python train.py --arch="unet" --model="segmentation model" --dataset="larger renderings of crowded toy scenes" --train_examples=90422 --image_size=48 --crop_scale_min=1 --horizontal_flip=false --cutout=0.4 --num_classes=31 --norm="batchnorm" --activation="silu" --pixel_unshuffle=2 --widths=[48, 96, 144, 192] --blocks_per_level=3 --block="basic" --attention=false --upsampling="pixel_shuffle" --init="torch_default" --residual_init="none" --optimizer="soap" --beta2=0.99 --lr=0.0034 --beta1=0.95 --shampoo_beta=0.95 --eps=1e-08 --precondition_frequency=25 --max_precond_dim=512 --merge_dims=true --one_sided=false --adamw_lr_other_params=0.00084 --steps=7800 --batch_size=128 --epochs=11.0 --lr_schedule="step" --warmup_steps=390 --weight_decay=0.4 --adamw_weight_decay_other_params=0.05
Rows from block 12 of a small segmentation model, named by matrix and row number. Rows with one number belong to one channel. Each number is 500 + 50 x the weight over its row's rms, rounded and kept within 0 to 999. All counts start at 0. Numbers have three digits each.
Before each channel's rows are labels from the 100 images, of 14976, where the channel reaches its highest value: "strongest on" is what is common among them; "place" is the part of the image that holds the peak. Only what is clearly more common there than usual is listed. The data: larger renderings of crowded toy scenes.
# convs0: first 3x3 conv (model.decb.0.1.convs.0.weight, 144x144x3x3, each kernel summed), inputs 0-143
# convs1: second 3x3 conv (model.decb.0.1.convs.1.weight, 144x144x3x3, transposed, each kernel summed), outputs 0-143

strongest on: count: six; rocket
place: top centre
convs0.47:426534543512387524415590471564492406504461527477527532359415490474513446475487501487457567478451484442466466561480497490465498526400504509406561516504493515560525509582549404485467491482400451450556551437488563500543475443503425466467396523553450509508479501522483470508441478504548422500512472467611619512385450525539435499458531509543512498571472489446512518473507435404391529547469564525540561468549471521444514455563470462409510
convs1.47:496406384450507468576471507418542492458500477455450518526515536541546473480541445525469427515475534548499440520526438464617533483540493561513503494481468487477522551500484484500479550553484478466506435509545427482474596423478604557569471471446543389549588404461568528549573505479543620494489481565420375490556469438559539433479429503478529526545470449618556511459483472567497477492528517451544463498431484520535453477379452465547594

strongest on: count: six
place: top centre
convs0.14:407527448558496402428495497637388433568513469519474504522489552504535420472503447587397539455485431548504413604489484477528529439409591512441533479512483402440595524530560456560500518603409485514453448446495489472524496378474526491498438470479494492492505502487461507559494442503531367522511479493548545526566512533485518471477540556478454461576541458413499480428498508451531476582536572560474568449460527542517455493500444498476450
convs1.14:428524431485479580559475395454537433575602445559548413540482479511538507550475421501481515500448491430502524568462459522499520449453512453542526460483491524562427585447481431531491505513555508590477520544523471543420525523460426464484507438554441515496541491566494557510520474524394501501535556452529469567469462471536379419476510458436551465540488491505407483565615458607470537545425534424410504499482512523488563426390550409501554

strongest on: count: two
place: bottom centre
convs0.57:466505423601528441487518456534491424525529437478529643530566514491457463473511527561401486498486446452467480583602511541499401514438460513483517446560520451501556518479493487493469459494488549535544472497495482353527503457521546566475512486458486470602517443501481469431469414425497514508469436468532458544529476467459513511466517467567479610521558341434523531476521547508538402522471492507371614526437536541460586419516493509468557
convs1.57:442434493396501422493481564569505443499484540526424388469418486502480482578532403412473515527441465471511587477474505515463549445579557473467536471565451542431464421456472499555527473420541496502475505596564605468422480479435566453515476467492521571500525564516457474520510511581472431505561542491496490477510466506519505518568501443540563465476452624495472546440473478424522501488421506445584550477528486536637444535509463613402535

strongest on: count: two
place: bottom centre
convs0.129:475537471552522589486505493465564569448604550577412515487509549552534522503541564583600563557535452511552578487465547513469494402494454507500404558461518512490530419501484535557571547586583515503454505448559487476485552515477491557473447489495639464464518518481536474488489521421500531518500443457482515454430440449518433451343500401464478390537528531570486478475460531445456509482434478516428536450573544410527421496463443430492534
convs1.129:512543524526531464480462477504418512533457515527581572484520463501463537510473503647547538534450521471503529463572470532454501539506566545449573541470501576617575530548536440489487479565460563494561582529484473603463401524422419474555526497524399503597493509468542540460405473506484421503589571529518507539544503516512430502503607588447462597465528484393504517494528420474616536575534493465489479513445507454543562448573533479560495

strongest on: count: two
place: bottom centre
convs0.141:517525564449448580530503479504535481452472510416467566493480450583397485501555514494587419548505546567508464528505486524506446466524516488564496490458476431528529514572498438490449480431472459462432472431512419454433419549468455554403462489505521535440420480519548468469484464488447500479443390512481417437370474530432447478447521437522518561524463556512457463506489577456512456542344434437609506518459540519423623489539568458465472
convs1.141:478485465495488499494526498550437472445407533512412465585549551496520478480548438492441509458543408457447545497521465419453418644444495453478459488455529481403420485480508460535514484411420566542557442572527581565456571380501548568523444543507512447500535518507464519523432535506489565544572472458496583540571491477552453405552549528544453492506468427482621511418530454504607457429561552489532492539521446505568458549547526487515514

strongest on: count: six
place: top centre
convs0.117:512447487537572485488543488500436505604517433389462464546428544490508556479511459525541477495513398492356502551451444523499508575501548410521476487394467518540490508557479454521494494583558536460499524579404444560459486474604386493445469555568449561454554584471463422499577504490557426480455522466503469432452472446489541452521528555531494525575495465484504496589517572592479567614514468530471473514522522529394412493472478508443505
convs1.117:429542498565460435450379472510437501492550478553415478474529442496486476513437480489469440457449480487571487515554501482585451473446480512465438499455542425496473568547456442575361524500555430483544507423494571479468489465476467431520534495482487358570542491514543548538512442426348487424468476503513556521515552511551466479535428471433569493509495458440479496476536489540483421462481449428488544452386465524485498400545542387521414

strongest on: count: two
place: bottom left
convs0.37:490426510517552523489437450539533450616432516569547576524487573434464457510447445563525541392530508473489509409519554490502519484537488385531442523496520457448511443465542450542411459590546523476525477457445578476547503542418417578552385488547490493448562477510468514542537481433448436483511483498471510488374523505387504440461518441526496482490604421451458473517517568428445507481476461587414461490525545494502501446560596488443431
convs1.37:542400456494505540510572448584527494496537498448554470616521451549569471489512543451474499478483488580551550566493533505516560534497515550550531449502526439469565511555485529423612457447382430515447532525524444547440452439501613396464509583456498507576460491416545468522474553564580486482528549560497534517636496478623497462563504521470452466482400504516487502547576416530525552510401463429499488486449502508468445515515461537511587

strongest on: count: two
place: bottom centre
convs0.6:487453414444513474425461471502531529428576564530544560414429463480494458472479498569452497581454557442517344417559574419426495522584446382524537501448480472479491480512538572449524523447493468437524502429443495534530485480452455455565585491486577498478534378527594416528495550528398489481498528504518459426506483481492399430473449484605462545491424537478466539548515510437479523511565465474483484471455438491488553491561427464541490
convs1.6:517516478556508497422600555469472484435448416451431462535483508484579545408488602517555514528484570576531553529437455581461465500472421598565456469503600533595493541454440450505460479582528551519518521525491528510437520534526545543520626512501488464491470571475534512467537547462576560477569506506535505560535433467559555430498478463446520451502603413610494591568433581534491490503429518551446446477491508531386443541484514515513548

strongest on: count: two
place: bottom centre
convs0.59:451446452474446515550562478476528627481429576462468455477493406626572517596513480449501507683458518504488529440472501448407452488488448497460438474467544484502517478515450519425521577550558460544540463476567407473517452550485582533554502406451541502482451529518488469528518498506521564481500494452635507511405521484472459541506523491559537539503536568455500547469483482467496449473498481442525555577538473414460591498433503434474374
convs1.59:466594542534479533414526524589525493565621542626476562526504583511446484397459425484510517464491470622388487495460582586462491497597641506475502520482514582521536498500529468467507472483521476571530456563534466534478563495513532585608531508491533554513528512517427523555463431499505505475448542495428498495536585515569491372477557566465536478566452436475513586513506497464531499588518525439454454433520454549494535527542471509515535

strongest on: count: two
place: bottom centre
convs0.113:485483467491501490502577469500529581479535518477488454534523485651551442556521506532583482685458548424531481505508475472496416426529542449556440377434500451516559505429468511464421575461518509573551433575499441476522458458479544419572503521539464481517456509515444509501487445461457601478436490489585529540527453468497559436454545512474537525522619542516511478448423465568494445537502485486448493515492472509467595387569546508467415
convs1.113:534505537493484530390514515545451509535501489442468564488550474437496488474458470498425451484508476440533500410543526546410500511368548523457529583562525443436558537539508581479523526528637452600535519425519612530530532478447460461394494532480492503428509450499486536528587552479593485573483613437489473517444595468465481499468502438563439534492439466506537546532519508480598503413522499479567488504498519574515507445427552581622481

strongest on: count: two
place: bottom centre; bottom left
convs0.84:473453455553522419404430450512518448465468499472477440529528442449530503512520472483593596500483443512454444554585473435459487451547543442471504423405486441503597485491505441415412457494494525484501511488504488488480587393430422539592470514480465514495508376569503447478417470493391431436479429540530506459455592469465589443484468465483455441491569503520518450450562568536511491488494464453418538448449522473448507505428535372459507
convs1.84:453521413512529507469615447488520505506477530526546602464480493443481583499462549465504401566531545455545469477437458402522509529545490502533419483532568482539471572410427588555506491387533464505410547500521500575467443410465518423424482553533477468476506536500441436563520517504545500495498583511539451514517504492497473564558581552407492465494478572531568534496600455600517399524459514520438447476603460575448487443576516517432446

strongest on: count: six
place: top left; top centre
convs0.48:458469468545548482517495526472484537464473582481462396520476550491515555502491381452417410540477405445462445444482504402486560463480500531465565515488445415611520486510466479477531472428436459522467422463430429475535560435481480516592487514454541523517470406425453510456460483480506526459522485472390478378504509490411480500569478518514541427419555495454520439466416565502528516426509463449486436601449554470536521407528477495488372
convs1.48:467449528516464619498547444483442496502530478524534543563526499570551500406524488462477523420580538512497428612527473487440510442512554419461526521360591443438438507487549662523456569485437526517471483550481460457523496515475532485391452509556520508516534570543526555594511444580478553601490492524547569532451456518444495488507525437448446521530495482484613501524511505510444567449436494605502593504498509488499529505461464607457557

strongest on: count: two
place: bottom centre
convs0.79:568458475532470481409445524488492535460504473582395545499489490595560456500557528526387469584511497448500504483554564527493426494438503450489429599466508361463469438484475534474553502557459517474523478528410583390516434443545469518572514483422537467541469546493490509550479507433522599562490418470376388466534474550495494410497525440486503458518516541482507559551488473584571497456461506482574441433561571477571556499533471462554503
convs1.79:470566517425520456518500568493462458489550542590521439523442529460542406518447481551505590542490466455505519402495516561515509452549558559550612465438536559586567502508530474573548455459595548600548573579538472431500528564452447519456519473495409544453495552379548512485492485602479482455499512557459541423451552457456485461478510587475462576536615527455459474541543541460579574576468582555535560543518522498512481501535482550482538

strongest on: count: two
place: bottom centre
convs0.106:557486428449513500470486512452499476504474447493529508494507484549567486491440453479437444565509498480459432442507563480561447478538493477576488554449515487432484532518432432450492469499451501520592433545500513461607415522437632478564551504466700457507523527507633494527460579553475518549466495438552515421484544457494511567532469568591517511538482527459476463446617448532484440476556465479632494532575538497454586444550476498514472
convs1.106:528553479582485530460514490545508500476584560450494567504485507532548558504511581505570599526420476481470535510486496419453608497486565584443448608587435473589442510482464465582438565534551476510533532482540490456379519506494373525483408397528517538509515475563386432502499449440483541475570520444487539560460524533569499498466544482524564501547489490510506504598483534478465487656431462569457497452522466555458514530482481485463576

strongest on: count: two
place: bottom centre
convs0.45:466387462486446434419477482505544519455455450506502522537495454585458494534447467493509481656549524472453414485514487442501455547536477475563572512427537500501591455512363491552532449433459494476469497421485527559544517521429502548505558529484499507518424459548585366465468512493487476455457447462502445537397541502528513409556442488506576532474514583439417459548504533437446426481444465519533529520572555484503480525530459430449358
convs1.45:518532546515506476594499483436452383595540495473451505513477486453499572492516595510483473515489484506551554531480489473580533415450555433438516461658568440582504470494520601491460620472487463479577494477459381517497466557549422539589540531507493523410551517510505524528588492454537551540551558505464576434469499500573521562480554539505518484553633459509492537503419493440437562546509496547461567548441499546423485454489538509486574

strongest on: count: six
place: top left
convs0.46:515515522519429493465491508464442483513531555588471612581524518528513520525460480556506459493462451438494425515518455505489340479542570520506464509417523475518486476588430430548487585560517501557480500471406464448417540503480489489502490559528473530441498495482467367484418480538468544416549505468566574541554544505524442446456410563539580487557531447338576517464531492637503459536454516512549493469418534504477444437463496511461438
convs1.46:387475477475537432444451480567628537506548499526475471481495513486607516550544547467433536528434409465502479386535533466508528514481535480486483433474505574525507502621496412403471443544451449428475450519591552470502402445493546465505426443503547493441418451483410454503545513497528506484434515469434458443435513551567416520497561546459461484537513482442390532477527506456562536476496465438554509498469460510622382555545494483481540

strongest on: count: six
place: bottom left; bottom centre
convs0.22:482538461554596389423534457495433514495470443545466474503562521555500506489495433538391503488505408449573491440410561463592493484507477463328550477522430477505476479470492508457528471493476424432386430506455418521478593449505542478483482493463461516501538491447462490523527466425480449526447507468428474464411529548508453423540472494477507375489517544454534503462485496460524464432484382450470557490363462503497495535482615534532462
convs1.22:399418579391557522560592563451521532498570503454546483528474525467564516512565550526530565493482492498488450471521493555516400406456491403473501507498602474515542504496553606552440464527482453496498564555492519447517495505484495469563494540535480441583497508453461520527454422589480555480529571494579579596485474511470463539422457480513550524496563498431506477478578568469453522486522630501423365560590556431485571452513528456512521

strongest on: count: six
place: top centre
convs0.128:428447443531456469466503496493456360479486449495404374509568466514468495549390461453484442407527433562523475568487443483491467504391579428509450529444433510490460485566474460527463512519381434414466514490464482474485511424525405413441432443454474400396476455466461506497486530517503515553384489544513525498472543485460525561464502521463486410429487431453436515531489541457525465495516488464455507563454513385499495527503440563503542
convs1.128:508489558475521537452548520450437548504506520439495515593378488552504448495601534487559529525470559556501524541444527447557505518484536504534532521539495504499549500433424568545524526458475489548537489416497498602474440496515569550607577525557540585487492546509576525414500455396523519480555452498533437489438474523506531460473470445506497465565551545577597570516543537567503541577412480453581518437514578490376358435459449430472453

strongest on: count: two
place: bottom centre
convs0.58:458489449512478379452453529529501480511493491526506458492521444578515414507482513483557529563595471506478438455470523523457527517375470432530473495472478416421514451416433539509574447588541495517554455488419475440572436492542480583454507442577466563521422462552586528535485431489477526528523397452451523366512533450463471444573592466612474509460457520532462496407531520476475505561387434490576528508564501560480528491465505476550429
convs1.58:498528468605508495527571505455458503433488553522507507427507517534510553452439539453543462486483531523520513463607581498489320483564503482439531557548644462640559495564524480503511554492435496490506516540485535595514555516490494497580492531447569478442547575557485490524533561520482486599509561540626504560535446528539471504486364467442518419535512505371557543555508463535513539457552492467460500507490515477460440424523521551468532

strongest on: count: two
place: bottom centre
convs0.11:542610475457498498539483543485441585489525498522422561494464501586597473518488408495409533542579451553411446506497551446495447451598476526518433462459513491569443437481498482486414490549486556516424486452596476514485536531462549586567574508506545449536538519470574416546485543530489544517574524473397483519509473423510457516524521475525514571439556598475448506480529479501467490462525477470649516591459477565475529425451460400526398
convs1.11:476449503476520455507514470523438461567484517458519478527475514468504556490497562535501582597488564512590469461527588403565467599472535479430513545548515546530496483510482571438492551545488384548516503442431553450582422487494477559456478476518533535544507532456467451488524506488522531452630579423568501400407622538524531478540481478609578549511455542488475447535426515480483498570511506537504547491545477412461564632627503462467496

strongest on: count: two
place: bottom centre; bottom right
convs0.60:421506483503541559428540532523492475511578474464491512503514542411490469532429513487469459399549501523516478484422477440519468468493492460563423458380603498541523431447438506559534457491518450510514452503462521546380506461485418476432444491453528511448495455522437464520468526486490455489548439445540462457541584527458476404457462440522474519550502495481488493593396460579447501612436423532366374488431499480416383448471485466469473
convs1.60:523455498610462452540512447511431493488518438507454506465479436587498548508571542484532508472447516418511560515554494500498482429411472532479524555476486495514549582595496523430468553476379500503444537456541454450521416490472559393623579550532479555601553463535492520492575580498402424460492461546493510476402490567536468530390501467487571381466581527504446541465516503495486450454534439526480582415549469492546468484434500574464501

strongest on: count: six; lamp
place: bottom centre; bottom right
convs0.116:475357448459531424454534455486555485545526515526532553513460441566548555448508512551479593558540493568541565499476403563524445542552494405445578575528530460514525527454500554565490522549427521446462521412509558469500486449486518434423435399479520483525527476470566507518464427493538492515488549447467371435503464553510487522458492396445555513486560524516473548492456397475511470443461478582442382432489602533469486471505469457392473
convs1.116:570566484511514522445568507546489484419501484548447615497513462503513484480462484492446489362482544452576550502525509442464484491513514499591545378524473466484491463435478503497467442490628510476524551523544530519577530492469494469560390486556458479602564566488474453478566485526621472528424551512523580554553577504463622505442546539480471506558452476495518535496493579436455539501561578408428509516521437495467506535498515397615564

strongest on: count: two
place: bottom centre
convs0.101:517410503517479498423476385463607485536473448499518563468517473585513494457523450529554539545535476450399484433549542539468445438458498486469510531468528477571506509492529357483426492546505516549586447512538552514521497294412460462403445512481462477484511520541520439495471530461508506488456536502476453608442453503580561508445495495505594516542510451443505480485475443512518450566496520545461514484557480497436577453575508390480619
convs1.101:450486424498552505527513518531435528482519585450460425486495557443475543432462592520425468478398482485468503590510522493550552474452460516543486508598432529449496474490494547482463497502501580484477495459586456515394571511550449503615517445459405506503541471507583510429521479600594466496519428463409427515568555396551479469521436574526460505578452479493426519430471577441488435527543547467489516382469538496465511448532436490476388